Weights of a small multi-label audio tagger.
Model: 1.65M parameters, arch quartznet, activation relu, depths [4, 4, 4], widths [192, 240, 288].
Training: 6500 steps, batches of 64.
Data: trained on synthesised imitations of 52 everyday sounds, one a clip, 39062 training examples, 10.6 epochs.
Rows from block 8 of a small multi-label audio tagger, named by matrix and row number. Rows with one number belong to one channel. Each number is 128 + 32 x the weight over its row's rms, rounded and kept within 0 to 255. All counts start at 0. After the name is the row's rms in percent of the matrix's.
After each channel's rows are labels from the 100 clips, of 14976, where the channel reaches its highest value: "strongest on" is what is common among them. Only what is clearly more common there than usual is listed. The data: synthesised imitations of 52 everyday sounds, one a clip.
# convs1: first pointwise conv (model.blocks.8.convs.1.weight, 288x240x1), inputs 0-119
# convs3: second pointwise conv (model.blocks.8.convs.3.weight, 288x288x1, transposed), outputs 0-95

convs1.236 105 [122 156 102 138 124 161 138 162 115  85 183 133  66 108 110  54 110  90 111  38 162 109 156 111 136 140  41 117 113 170 132 146  92  88 142  73 132 107 112 185 120  84 127 134 125 137  84 154 115 144  51  85 156  99 160 142  67 138 111 134 122 138  71 108 170 167 107 104 156 129 136  96 184 119 115 140 141 112 105 154 131 135 164 134 137 155 146  77 102 117  92  89 113 105 137 139 134 122  91  82 137 162 109 127 116 108 142 103 141  98 111 133 138 157 168 185 104 130  88 179]
convs3.236 104 [163 116  87 129 160  96 140 134 157 174  98 177 136 115 144 135 149  97 112 134 210 107 122  67 146 114 164 200 151 105 141 103 123 172 126  96 146 133  88 193 106 154 103  43 117 165 104 124 185 125 119 154 115 113  83 135 174 133 127 105 166 141 110 113 147 157 137 143 188 157 110 133 125 137 122 126  85 126 117 107 162 124 100 153  89 141 198 138  96 163  59 119 142 126 170  88]
strongest on: thin (high-pass); signals

convs1.270 110 [135 165 163  98 164  71 121  35 223 111 154 134 156 146  79 142 128 154 165 171 148 156 108 106 165 173 153 105 128 102 145  95 166  57 139 103 171 147 121 128 145 107 111 149  99  80 115 106 114 118 139 115 171 103 157 188 151 198  72 105 119 123  86  91 137 125 162 135 105 116 110 104 120 132 175 102 125 160 126 149  68 153 179 116 106 101 125 133 102 167 109 109 135 100 105 147 164 140 162 120 178 153 148 148  98 135 112 169 130 160 135 153 175 128 120 150 112 164 133 138]
convs3.270 107 [119 113 121  98  91 141 111 158 135 165 130 123 140 153 125 125 104 127 102 171 119  90 162  96 118 134 116 169 109 118 122  79 162 113  94 140  89 121 106 122 106 186  77  69 170  66 118 191 131 188 103  57 144  81 102  80 124 140 106 168 143 150 158  73 111 135 115 120  79 114  91 169 136 134  55 160 122 121 141 112 173 168 128 180 112 138 101 130 172 135 123 108 157 166 122 119]
strongest on: barking; animals

convs1.40 093 [131 138 126 116 119 136 116  67 160 109 152 164  92 131 199 142 164 110 164 121  64 194 146 106 144 136  82 113  63 123 163  66 146 140  68  47 142 133 100 134  98 125  67 135 169  71 125 149 114 158 105 133 162  99 140 136 137 112 103  71 187 150 129 103 127 104 120 102 132 179 147 124 177  99 133 134 156 130 126 122 116 168 111 177 111  77 139 185 137  59 122 162  91 134 129 114 113 144 173 111  82 151 167  89 119 147 114 131 144  88 151 150 114  84 187 131 186  57  95 130]
convs3.40 094 [169 148 142 118 147 149 146 155 112 152  88 121 117 205 139 123 158 110 100 136 140 106 171 105 127  51 120  90 105 157 155 149 101 107 109 133  79 128 103 143 185 173 107 125 134 171 146 167 112 129  94 123  98 108 122 135 200  48 143 121 135 129 175  96 152 152 133 187 117 193 141 138 123 153  24 145 136  90 156 149 152 178 157 121 125  96 156  53 106  63 193  83  76 106 136 192]
strongest on: muffled (low-pass)

convs1.154 096 [ 86 106 139  99 133  79 148 144 113 160 132 115  53  69  93  97 123 110 109 129  92 140 136  66 110 151 110  98 139 131 136 165 149 136 106 159  80 125 131 112 147 121 186  96 119 127 137 171 134 117 116 149 107 155 118  92 140 149 148 133 199 196 176 144  45 162 150 117 126  79 159 137 164 122 136  89 151 141 164 120 177 112 131 138 114 119 146 106 142 205 174 166 150 110 105  94 109 131  68 126 117 105 137 173 105 150 101  99 108 127 154 121 129 155 126 107 136 158  89 106]
convs3.154 097 [146  78 125 120 128 121 108 168  81 117  81 177  70 141 169 117 161 105 127  90 131 125  92 144 135 175 146 100 116 109 109 179  87 143  56 142 134 127 162  86 149 159 136  62 174 113 140 118 119 119 137  88  99 129  60 127 123 112  53 159 143 133  96  68 140 115 134 106 144 111 126 106  99 135 139 168 193 122 127 124 106 131 137 104 115 142 173  79 164  94 126 136 111  87  98  92]
strongest on: rumble; group: nature; water drop

convs1.62 102 [135 116 138 131 119 115 108 138  96  99  76 133 102 206 153 192 128 137  97 114 133  88  82 123  71  91 183 190 153  79 158 120 156 148 121 121 137  42 151 120  89 128 186 141 121  79 128  38 144 149 144 161  96 102 101 135 167  73  68 159 122 146 121 161 132 152 130 184 133 138 141 117 120  75 152 150 152 124 147 127 166 107 197 108 163 145  95 163 137 125 107 100 132 157 165 127  81 126 107  59 152 177 161  68  91 162 138 116 114 125 135 105 142 129 171 121 115 175 114 159]
convs3.62 094 [156  83 123  70 118 124 107 100 137 107 118  77 153 121 155 128  67 152 166 137 160 119 118 115 117  94 176 150 100 113 110  74 177 135 190  72 139 121  97 155 106  85 115  86 145 115 191  46  99  76 114 123 132 158 137  74 146  88 111 152 121 182 106 101 125 105  71 125 128  86 149 134 103 142 112  82 103 127 124 165 159 163 136 155  79 133 210 156 199 123 126 131 139 176 143  92]
strongest on: machines and effects; laser zap

convs1.4 107 [102 161 104 111 107  38 149 185 128 103 114 137 131  91 125 110 101  90  96 117 102 179 137 147 108 122 121 119 171 119 116 136  68 177 123 140 142 105 143 150 102 167  94 178 143 172 147 156 143 144  85 130 127  65  30  91 106 170 125 152 171 117 153 135 176  68 125 131 111 140  94 159 142 152  88 140 178 103 154 173 190 180 171 107 112 169 145 162 132 171 130 154 123 116  98 151 153 110 125 131  90  87  98 158 167 203 160 203 139 152 137 124 127 137 156 121 138 117 140 135]
convs3.4 101 [159 116 121 134 131 130 166 140 116 128 104  44 147 115 151 140 114 172  64 194  88 144 192 218 138 141 131  98 197 117 147 127 133 109 167 104 113 161  95  84 141  89  75 205 157 127  83 143 174 168  61 142 104 126 100 191 143 139 100 152 141 104 140 187 113  96  89 141 129 123 106  81 111 133 141 174 136 164 149 139 130 174 103  74 151 174 125 139 113 125 103 128 154 145  68 132]
strongest on: thin (high-pass)

convs1.100 105 [163 131 132 124 107 151 113 153 135 130 144 123 118 139 151 145 118  77  87  88  81 159 176 129  81  84  86  82  93  68 174 111 154 213 115 142 150 158 168 151 152  94 144  89 117 136 160 117 148 188 115 104  59 163  86 195 151 126 126 127 155 144 155 125  40 155 106 126 136  99 140 114 111  90  74  74 160 142 135 143 119 125 168 156 148 121 127  91 144 124 101  76 146 115 144 125 172  78 122  60 153 163 151  99  98 180 160 211 140  14 132 107 131 105  89 101  55 132 166 135]
convs3.100 102 [121 133 130 126  85 105 101 110 183 115 155 128 165 188 152  81 139 127 116 165 141  53 116  79 102 154  91 109  87 122 152 128 126 124 118 122 158 146 128 143 195 131 101 135 122 130  94 131 137  78 167 140 150  98 116  51 124 123 164 117 144 105 144  95 134  99 110 121  70 122  40 168 148  90 106  80 187  76 154 148 136 128 125 102 141 145 149  91 136 153 122 130 108 169 166  99]
strongest on: reverberation; text has "room"; text has "reverberant"; group: animals

convs1.72 099 [153 111 131 135 151 170 144  82 125 123 118 149 144 101 111 169  93 103 152 137 147 174 145 102 162 171  99 152 136 111 109 119  76 126 142 127 147 142 184 252 100 160 191 108 128 152  54 173  73 183 127 155 151  99  37 174 105 152  98  19 117 134 139 117  87 140 122  68 192 159 131 112 135 118 115 181 164 111 101 144 119 143 141 160 145 128 147 137 124 128 126 121 135 131 139 155 103 153  78 128 163 118  88 129  30 175 160 131 146 132 116  60 176 121 135 170 123 146  92 165]
convs3.72 114 [105 158 160 130 157 112 114 132 186 137  82 140 174 112 172 100 158 141 113 108 157  72  82 126 186  71 111 196 111  72 181  97 138 116 134 141 101  94 125 124 169 137 141 132 137 133  89 128 157 196 168 140 121 141 103 121 169 143 213 124 132 151 107  81 106 125  62  84 155 133 170 145 170 157 177 128 162 139 127  89 167 104 164 140 122 156  89 158 111 131 154 121 181  80  95 120]
strongest on: thin (high-pass); nature

convs1.144 102 [142 104 103 138  80 160  94 149 112 133 137 102 144 139 129 118  50 136 169 129 136 151  85 103 150 102 159 187  90 130 150 123 112 169 120 132 138 112  89 219 128  89 127  90 112 129 145 123 160 133 126 138 143 130 121 130 125 176 154 118 110 134 149  80  65 125  87  98 138 131 120 121 158  91 146 105  99 139 181 108 150 160 155 135 121 150 151 142  40 153 158 143 127 160 169 208 123 140  98 141 126  89  96 123  98 186 155 126  93 158 158  23  97 126 103 146 174  89  43 100]
convs3.144 107 [107  63 115 104 140 115 188 154  82 162 121 136 115  98 128 153 139 112 159  85  90 200 115 162 126 150 132 142 102 143 117 126 145  99 165  95  99  86 163 136 131  81 143  99 135 148 155 111 115 108 127 110  72 152 106 167 144  70 121 120  96 120 155  44 102  76 150 111  70 154 121 137 159 197 142 136 121 122  93  97 161 134 128 122 164 148 173 151 121 159 149 146 133 123 178  97]
strongest on: thin (high-pass); rumble

convs1.128 102 [ 97 191 145 152 110 124 134  79 135 171 124 164 107 136 114 114  73  80 133 141  77 124 153  98 105 105 213 134  77 149 113  69 126 142 153 128 182 162 124 168 108 112  84 106 107 136 173 200 118 157  64 183  80 106 102 105 115 117 119 114 180 121 124 167 128 114 148 146 104  88  63 142 137 168 117 114 114 101 150 153 125  92 157 120  85 113 164 118  74 191  85 137  91 119  92 138 105 108 147 157 124 138 127 203 126 106 173 163 100 173 116 138 139 169 180  92  69 154 132 109]
convs3.128 102 [140 146 119 165 132 219 152 120 106 147 109  62 119 134 119 138 143  79 115 143 123 150 167 174 207 133  86 143 140 128 110  91 134 134 180 115  84 119 191 134  63 137 116 129 170  39 110  98 114  93 120 108  90 103 111 129 125 151 155 115 117  86 172  62  77  97 139 114 116  93 143 135 147 172 153 134 104 137 141  92 115 142  82 112 102 138 130 140 136 118 129 123 135 170 123 185]
strongest on: thin (high-pass)

convs1.17 107 [ 98 140 115 146 214 139 101  99 198 176 185 154 127 199 151 133  95 152 146 108 118 133 119 100  84  88 152  75 107 113 146 148 168 122 200 164 198  61  98 181 140 118 118 123 124  97 133 155 118  69  84 195  99 201 148 129 155 114  97 165  96 184 137 105 161 107 102 153 124 167 104 139  89 150 144 121 111 110 152 119 126 154 219  76  76 160 153 144 128 157 119 143 121  74 116 192 131 139 127 149 146 119 167 128 136 136 139 123  91 145 143 145 121  70 138 141 151 127 138 127]
convs3.17 107 [138 146 198 118 187 136 124 161 149 104 103 121 152 126 122 182 135 156  93 152 185 109  87 171 176  80  90  99 136 104 161 122 115 185 148  86 139 133 118 117 142 206 169 153 118 197  51 151 119 129 132 103  85 133 145 150 157  94 178 110 125  90 136 114 105 159 146 111 198 156 122 175 122 106 126  67 123 105 146 103 151 143 124 161 111 165  79 172 207 177 132 146 163 141 119 120]
strongest on: reverberation; text has "room"; text has "reverberant"

convs1.65 097 [147  90 164 123 119 119 136 149 150 171 152 135  98 132 106 144 121  91 166 171 133  97 157 128 146 158 184 142 117 107 169 144  66 108 168 124  97 147 206  92 115 112 154 142 138 146  99 139  83 102 118 116 152 158 150 151 119 169  69 120 174 105 125 110 130 178  81 136 157 160 132 165 184 147 158 112 129 123 159 112 133 115  79 124 126 103 148 113 177 105 141 153 193 101 119  46 112  87 149  88  43  83 162 146 138  88  90 152 121 157 134  90 132 138  92 124  45  35 150 164]
convs3.65 099 [ 83  98 110 179 110 119 107 100 121 189 134 137 156 102  63  67 110 125 148 116 132 171 150 131 129 159 179 106 165 122  80 136 120 102 130 112 149 137 186 127 201 180 135 163 163 185 119 153 120 145 182  44 106 135 141 130 185 126 139 123 155 171 116 196  62 138  99 106 156 143 122 139  68 106 185 131 125  91  92 138 171  81 117 126 113 111 163 167 101 161 160 123 105 112 158  97]
strongest on: rumble; people

convs1.228 101 [ 87 147 151 156 123 106 140 120 138 100 103 129 145 126 106 157 161  74 166  58 146 136 100 169 129 146  89 141 123 107 114 140  72 111 156 107  49 132  84 158 123  71 191  91 165 180 120 139 174 105 120 152 140 111 141 115 105  19 131  77 107 117 131 145 155 114 127 145 137 134 109 163 108  97 128 126 115 151 128 126  62 173  47 212 144 120 147 173 186  93 189 167 135 145 151 115 119  83 136 124  96 120  86  69 132 117 156 118 131 133 122  96 148 171 102 165 119  79 113 127]
convs3.228 112 [109 134 119 125 132 210 132 151 126 141 132 150 109 136  95 116 124  98  55 179 135 160 145 151 188 172  87 152 112 120 114 149 161 141 117 146 135 147  90 139  87 119 151 172  99 139 150 103 122 143 120 108 151  56 137 119 104 172 100 112 187 161  96  87  57 131 130 134  79 104 127 130 131 102 150  89 113 187 200  62 104 180 186 111 166 154  90 133 148 159 155  13  96 130 183 128]
strongest on: muffled (low-pass); animals; howling

convs1.102 110 [127 172 113 111 127 142  95 127  66 141 192 142  82 151 212  88 115 115 156 160 195 108 100 173 146 169 162 138  99 141 135 146 111 109 153 114 151 121 115 123 117 197 129 115 102 124 135 100 119 161 127 143 173 170 118  75 155 150 123 124 141 104  68  99 120 105 117 123 122 149  71 107 147 122 144 181 124 199 159 103  83 138 147 166 126 172 166 149 130  78  61  95 115  93 151 158  53 168  85 126  36 114 148 122 163 141 163 139 138 141 138  59  67 108 106 169 136 140 131  86]
convs3.102 109 [144 140 129 112 144 115 108 120 113 119  89 109 119 170 125 132  81 158  59 105 143 164 156 142 115 112 152  98 107 125 139  88  69 148 103 118  90 139 155 124 139 121 159 124 163  91  90 115 173 116 146 156 115  49  81 156 118 121 119 143 173 106 170 175  79  99 184 137 195  93 140  72 167 123 118 111 169 101 118 161 190 153 138 101 128 138 195 130 145  93 112 112 103 129 117  54]
strongest on: people; thin (high-pass); speech

convs1.136 107 [148 121 160 127 133 105  90  97 166 146  66 153 107 116 107 105 183 161  97 157 121  87 141  95 155  50 147 187 113 111  78 102 156 127 150  87 160 158 129 114 124 165  83  96 147 105  93 110 156 130 176  85 151 146  87  98 194 179 134 155 132 143 138  88 118 117 115 129 164 134 100 184 116 128 150 152 102 149 119 162 105 185 169 150 143 120  63 114 124 113 132 150 121  82  85 125  45 121 105 144 132 115  79 119  91 146 188 117 119 161 121 109 133 101 184 148 157 157 135  83]
convs3.136 114 [130 184 131 131 172 111 145 127 199 104  95 122 170 146 111 137 131  76 162 129  69 145 136 154  90 142 124 104 156 128 128  98 120 145  75 142 167 143  48 182 216  84 149 142 151 178  71 124 138  96 160 117 124 112 133 140 139 112  98 142 104  92  95  70 130 115 132  76 120 176 102 143 132 187 136 148 126 207  95 164 134 127  63 160 117 105 140  96 119 139  78  87  94  84 161  76]
strongest on: barking; laser zap

convs1.250 106 [161 153 111 129 128 135 111 168  97 183 134 149 161 103 156 134 121 129 123 115 197 203 123 210 139 116 151  88 192  86 235 114 132 170 125 123 130 132 107 101 123 125 177 153  84 153 129  92 145 142 143 119 141 114 171 135 103 175 109 107 128 140 103  86 107 175 148 128 114 179 153 100 153 105 181 125 103 194 115 152 149 119 116 105 134  63 145 105 118  97 185 113 224 143 119 137 109 174 203  95  74 187 129  86 150 124 145 185  57 110 112 154 135  94 106 123 123  88  96 132]
convs3.250 096 [ 90 124 118 163 137 135 137  66 123 123 136 136 162 114 113 119 169 160  74 161 127 133 143 174 125 183  82  90 148 135 166 140  98 141  75 157 132 115 174 123 147  41 142 155 116 124 109 180 172 127 173 114 186  83 138 132 156  73 150 139 120 130 141  87 147 157 117  75 160 103  99 124 154 133  87 136 136 126 114 141 146 117 121 167 143 105  66 102 155  86  81 176 147  94 198 162]
strongest on: reverberation; text has "reverberant"; people; coughing

convs1.200 099 [139 133  92 109 118  60 128 130 141 119  95 139 135 179 122 143 128  70 122 145 118  81 168 142 102 107 116 106 132 153 157 132  89  88 125 154 144 115 112 115 147  99 110 168 135  86 158 117  92 179  89 121 124 183 141 164 110 146  73 211 142 113 115 136 171 162  96 163 141  98 169 110 115 131 139 123  79  59 102 126 136 104 124 120 139 142 150 154 113 102 112 125 140 139  57 147 152 133 126 147  68  83 118  90 108 167  87  78  77  78 117  96 188  96 113  70 144 156 137 120]
convs3.200 105 [147 148  62  94 144 104 109 108 153 166 158 152 165 110 120 145 140  90  83 166 103 146 160  47 118 133 136  95 107  76  77 157 105 107  95 139 126 152  94 127 161 172  99 169  86 144 118  97 111 113  94 188 132 140 171 148  78 212 115 102  77 137 164  79 134  73 109 216 150 140 169 106 106  99 149 100 136 135  98 122 138 123 112 126 135  89 108  99  73 164 147 104 154 179 154 163]
strongest on: household; coin spinning

convs1.164 103 [129 172 120 126 173 149  99 185  81 132 102  94 138 165 127 126 177 129  77 158 103 151 145  99  93 129 152 140 155 164 167  80 121 106 148  52  95  94 137 156 160 116 172 122 130 166  56  86 131 149 103 140  89 181 128 127 115 117 116 108 152  94 169 107 170 101 119 106 126 128 136 105 140 159 122 147 179 152 157 114 154  96 122 117 138 123 109 138  64 154 129  76 106  78  89 114 156 134  69  99  91 126  79 127  32  72 142 172 128 156 130  73 119 123 129  77 174 181  82 128]
convs3.164 115 [109 124 158 114 140 127 139 166 120 138 137 101 151  75 134 103  92 141 102 189  92 137  70 153 147 183 152 146 143 118 118 171 135 109 159 179 140 105 175 182 166 161 127 136 127  55 154 139 144 159 108 163 150 136 100 155 124 106 191 190 143 116 196 109 126  96  97 145 123 140  48  64 171  76 115  84 107 154 116 104  99 166  91 166 189 148 141 125 149  50 158 155 112 119 142  75]
strongest on: machines and effects; whoosh; snoring

convs1.48 093 [117  90 118 152 163  68  99 146  72 129 128 119 173 108 105  98  67 150  74 109 128 123  55 116 135 161  62 119 156  78 111 114  92 158 178 109 101 133 102 207 115 103 184 118 148 184 109 101 127 116 126 131 151 159 166 108 142 150 102 166 103  90  85 126 163 117 158 145 117 105  72  46 112 108 122 131 112  74 145  67  56  98 120 135  83 111 100 135 168 135 102 131 157 121 117  99  83 163 107 139 136 121 114 113 170 173 149 140 144 124 129 169 116 139  94  87 129 114 102 133]
convs3.48 097 [172 107  94 119 119 137 143 139  88  70 187 128 145  88 127 186  91 157 148 133 141 139 147 184 144 133 170 144 168 134 127 187  89 117 118 160 204  63  93 117 162  71 130 155 133 103 218 148 118 126  96 154 118 116  90  67  82 112 143 136 101 156 127 125  87 123  79 115 169 171 129 125  98 164 142 168 200 109 140 170 134 165 155 124 117 113 159 125 107  28 103  81  96 162 176 197]
strongest on: thin (high-pass); nature

convs1.53 102 [100  88 149 141 156 115 138 130 107 164 115 160 140  88 104 167 101 183 163 164  81 147 202  84 131 101 165 106 119 131 129 132 167  75 184 196 129 123 135 163 151  93 158 148 193 126  99 146 155 165 152 155 184 119 108 128 189 153 126  98 120 143 170  87 131  81 150 133 119 124 147 103  98 122 116 182 158 190 142 118  99 107 106 121 109 176 139  70 155 135 113 126 159 123 198  85 157 128 141  76 136 178 160  86 115 131  97  73 128 151  97 109 145 137 164 128  86 154 107 142]
convs3.53 102 [172 148 122  86 138 136 118  81 124 128 158 172 102 114  86  56 226  58 110  61 142 127 113 148 112 124  88 174 144 112  64 105 136 145 114 131 172 138 152 153 119  99  96  97 131 129 129 195 162 206 105 123  76 131 152 103 132 178 107 139  98  86  68 149 118 106  97 127 127 131 103 122 141 130 192 118 164 164 156 145 153 114 127 124 123  91 118 162 112 103 146 149 128 145  99 153]
strongest on: rumble; people; clipping; text has "clipped"

convs1.276 090 [ 86 102 154 122 112 115 176 154 159 130 150 144 140 146 138 143 131 128 112 162 109 103  71 126 137 120 127 128 121 138  65 149  77  79 192  83 150 171 141  92  98 103 156 160 172 184  79 150 151  62  96 118 196 107 149 140 145 115 120 146 128 130 108  54 191 103 126 114 151  82  89 104 125  56 120 104 122  87 130 160 110  86 161  38 148  86  92 109 141  61  87  86 156 141 108  70  89 138 129 158 116 117  84 130  84 141 114 142 214  64 168 169 126 109 160 154 173  44 109 111]
convs3.276 095 [119 140 156 158 126 111 152 130 127 123 140 138  90  88 135 144 137 147  82  75 143 105 171  83  60 115 155  93  97 159 151 164 125 118 186 143 190 110 146 153 171 156 131 107 133 103 123 143 121 122 110 149  95 151 109 177  93 133 104  99 141 115 127 140 120 195 162 107 145 153 132 187  95 111 122  40 141 163 128 101  98 111 161 152 173  99  79 208  95  95 163 158 117 103 124  94]
strongest on: machines and effects; hammering

convs1.244 100 [103 142 117 149 150 103 143 153 220 150 109 140  83 169 165 151 113 113 146 143 180 149 176 166 154 135 153 136 108 134 141 195  75 135  77 125 123  88 112 144  54 107 183 122 112 114 103 153  60  87  75 153 156 165  67 141 154 194 100 212 149 165 110 162  89 173 139 127  84 168 147 129 163 129 118  85 134 151 168 156  95 131 160  59 140 153 214 124  76 126 147 152 123 121 156 160 131 160 143 158  64  96 157 142 128 180 115 182 134 168 136 126 103 100 182 131  88  79  72 133]
convs3.244 107 [157 100 122 160 161  87  84 125 113 179 101 140 107  62 156 122  90  99 129 130 124 176 119 118 166 145 155 111 162 112 115 168 151 124 174 165 118 111  73 128 120  54 109 145 108 126 123 158 174 104 162 150 184 128 110 166  88 178 109 120 105 170 135 165 184 125  91 137 170 139 131  95  76 197 152 115  98 115 111 201 143 110 106 141 113 111 118 111 175 196  87  92 101 133  96 142]
strongest on: household; doorbell

convs1.25 095 [ 85 108 166 109 114 144 169 147 180 174  80 115 127 136 145  76 115 137 137 128 142 102 117 125 113 145 138 139 123 107  90 118 111 110 153 128  76 126 159  94 181 128 121 107 129 146 149 120 161  72 153 162 105  92 191 104 127 211 127 165 126 137 132 145 114 123 110 161 140 141 141 213 108 150 153 138 177 109 172  91 159 103  55 184 174 150 128 189 150 144 153 157 144 130  74 163 120 176  86 118 137 150 144 132 118 171  54 135  94  83 182 129  85  72  63 131 169 153 119  47]
convs3.25 105 [106 110  70  80 143 107 129 138 122  85 116  80 183 112 112 123 111  95 140 114 133  75 154 145  95  98 110 175  66 133 110  69 134  96  82 166 118 160  91  66  99 157  64 141 112 149  89 182 117 130 140 119 157 114 119 111  69  99 166  87  96 103 143 119 124 110 170 138 163 172 112 125 112 127 123 121 122 141 197 164  78 112 132 120  73  82 107 129 147 184 180 174  30 153 107 114]
strongest on: machines and effects; hammering; laser zap

convs1.237 097 [ 54 125 110 147 119 133  77 116 198  51 170 128 164 104 120 168 128 139 150 127 127  77  63 102  92 136 118 124 161 132 136 141 150  60 201 115  59 104 130  97 108 149 116  92 142  85 179 163 160 138 116  62 109 109 153 176 103  84 109 139 153 160  86 123  88 158 116 150 114 108 113 158 104 170 114  57 135 117 102  83 136  31  98 106  50 158 111 103 166 162 105 125 106 128 133 164 132  82 105 160 126 118 131 148 181 128  98 155 130 139 135 123 127 181 149 169 125 143 120 162]
convs3.237 092 [ 93 155 109  91 128 108 141 116 105 135 146 134 120 100 136 196 159  73 154 138 125 134  99 155 136 160 105 120 126 129 131 136 150  98 197 121 118 133  46 144 151 106 102 138  95 109  93 107 161 204  74 114 130 129 122 113 129 131 111 131  90 106 116  78 142 116 153  98 181 128 218 122 101  58 183 127 160 114  98 126 136  92 119 146 152 153 122 153  97 171 126  89 160 140 129  87]
strongest on: thin (high-pass)

convs1.229 110 [ 74 125 155 143  86  84 106 152 137 143  74 161 103  72 174 108  70 134 136 122 207  86 125 148 131 129 140 145 118  90 104 106 163 182 105 212 112 154 105  92 153 105 133 126 116 177 175 165 192 108 110 107 160 154 109 123 162 145 116 135 182 140 111 106  98 104 136 124 134 127 123 190 161 155 126 134 115 126  93 147 126 128 138 126 108 144 121  63 255 127 106 140 130 122 100  96 118 121  91 158 170  64 147 121 117 197  94 116  93 159 150 156  90 145 117 126 118 158 126 102]
convs3.229 103 [119 158 150 143 139  52 168 102 118 210 135 160 144 140 119 150 106 108 100  82 177 101 149 144  86  87 114  33 206 171 145  70 196 108 119 170 123 114 103 205 129  85  98 196 130 159 162 111 136 221 172 106 118 125 155 113 128  86  94 161 141 105 112  95 146  95 172 119 156 128 160 121 138 100 136 131 136 113  85 155 120  72 157 168 123 147 103 158 123 133 138  21 169  82 212 136]
strongest on: rumble; group: signals; car horn

convs1.206 103 [116 120  88 143 147 168 106 116 121 113 131 122 137 142 141 193 134 167  90 105 113 189 118 104 181 113 104 131 117 101 117 147 144 111 156 111 163 160 221 192 136 127 139 116 113  83 143 146 154  44  98 154  73 186 126 150 128 152 132 113 204 141 153 140 112 116  99 165  86  84 116  56 148 118 121 107 134 177 128 117 110 156  82 118 159 129  99 119 152  51 133 115 150  84 122 121 167 136 112 153 121  91 169  92 150 149 154 142 133 215 107 153 165 191 126  63 156 153 151  99]
convs3.206 113 [172 154 143 165 206 150 127 149 172 156 123 106 145 148 115 132 124  86 119 139 133 178  86 123 184  82 116 121 136 102 132  97  89 133 128  56  64 149  66  88 177 123 154 134 109 140 169 166 171 152 128 128 157 132  94 184 103 172 154 126 132 108 204 126 111 131 101  85 109 183 131 104 192  92 147 157 146 153 114  87 117 100 149 152 100 138 121  94 184 104 192 115 170 105 177 168]
strongest on: reverberation; text has "reverberant"; text has "room"; white noise

convs1.95 099 [110 118 108 134 140 103 128 159 152 152 104 149 132 110 137 129 132  81 144 153 147 151 169  90 133  89 248 171  83 128 128  90  86 121 119 123 134 193 111 143 159  96 162  71 125  77 146 146 157 119 134 142 148 120  74 142 167 164 124 111 127 131  77 119  53 126 149  87 100 187  91  79  97 114  91 156 135 132 174 119 145 122 103  74  93 207 116 110 161  95 163 111 112  88 104 127  98 103  86 130 110 144  91  84 108 132 147 134 117 142 106 147  76 119  95 100 157 153 159  87]
convs3.95 117 [ 93 123 104 137 110  92 105 153 154 147 123 204 163 146 121 161  94 125 161  80 110 189  80 157 107 110 193 131  99 160 128 154 127 116 130  97 154 149 124 146 156 117 143 162  95 132 125 133 154 183 149 117 122 195 136 157 110 105 115 117 106 149 199 124 158 136  96 154 153 154 117 132 158 138 117 177 194 117 113 115  83 112 146 145 177 120 133 189 172 108 124 150 148  91 121 166]
strongest on: rumble; group: household; door slam

convs1.286 103 [ 93 164  81 109 160 117 155 163 184 151 102 108 155 176 159 134 124 187  99 143  95 113 120 128 147 113 196 172 189  99 168 127 157 194 118 179 150 133  93 158 122 137 140 179 202 151 112 112 100  79 100 137  88 136  95 135 148 110 132  89 163 130 173 155 150 131 123 195  89 151 149 134 177 151 185 100 175  91 184 171  87  72 134 157 138 109  46 118  81 169 102 160 167 154 122 182  69  90 173 219 140  85 151 124 180 109 114 125 112 118 153 108 183 122 150 128  99 140  82 147]
convs3.286 106 [180 197 166 102 115 183 156 123 156  69  87 125 146 136 147 117 116 109 117 161  89 135 156 106 168 147 102 113 100  56 152 112 121 144  89 130 144  94 149 153  87  95 130 194 141 133 184 168 182 204 134 187 134 160 133 103 150 149 124 153 121 111  82 153  81  82 177  81 109  93 153 160  47 115 106 164 110 126 117 136  87 122 117 106 101 101 107 162 122 166 159 129  90  66 126 117]
strongest on: muffled (low-pass)

convs1.226 106 [156 134 142  72 111 104 160 144  84 129 109 133 149  39 129 170 107  82  33 203 109 131 178 182  80 118 131 150 167 105 137 165 202 144 122 105 131 145 108 207 176 101 104  98 105 153 126 135 120 170 140 108  95 135  73 146 134 139  94  74 142 133 110 119  41 102 140 112  97 128 137 147 103 158 116 135 106 190 216  93  83 144  91  42 142 115  89 154 167 161 102 161 186  90 100 130 125 139  57 142 135 124 123 119 142 145 132  83  98  97 163 152 153 123 216 118 104  81 178 129]
convs3.226 105 [ 87 124 132  89 129 132 113 137 124  76 108 143 146  78  91 140 145 144 130 119  70 155 167 185 123 102 153 109 108 137 153 166 146 134 136  90 167 184 191  98 146 148  97 130 118 203 117 103 162 101 154 183 140 102 106 104 183 172 129 150 110 185 128 143  91 158  75  65 151 108  53 103 133  95  87  74 143 170 163  62 132 193 132 181 132 118  98 103  69 113 149 116  87 107 163  78]
strongest on: people; speech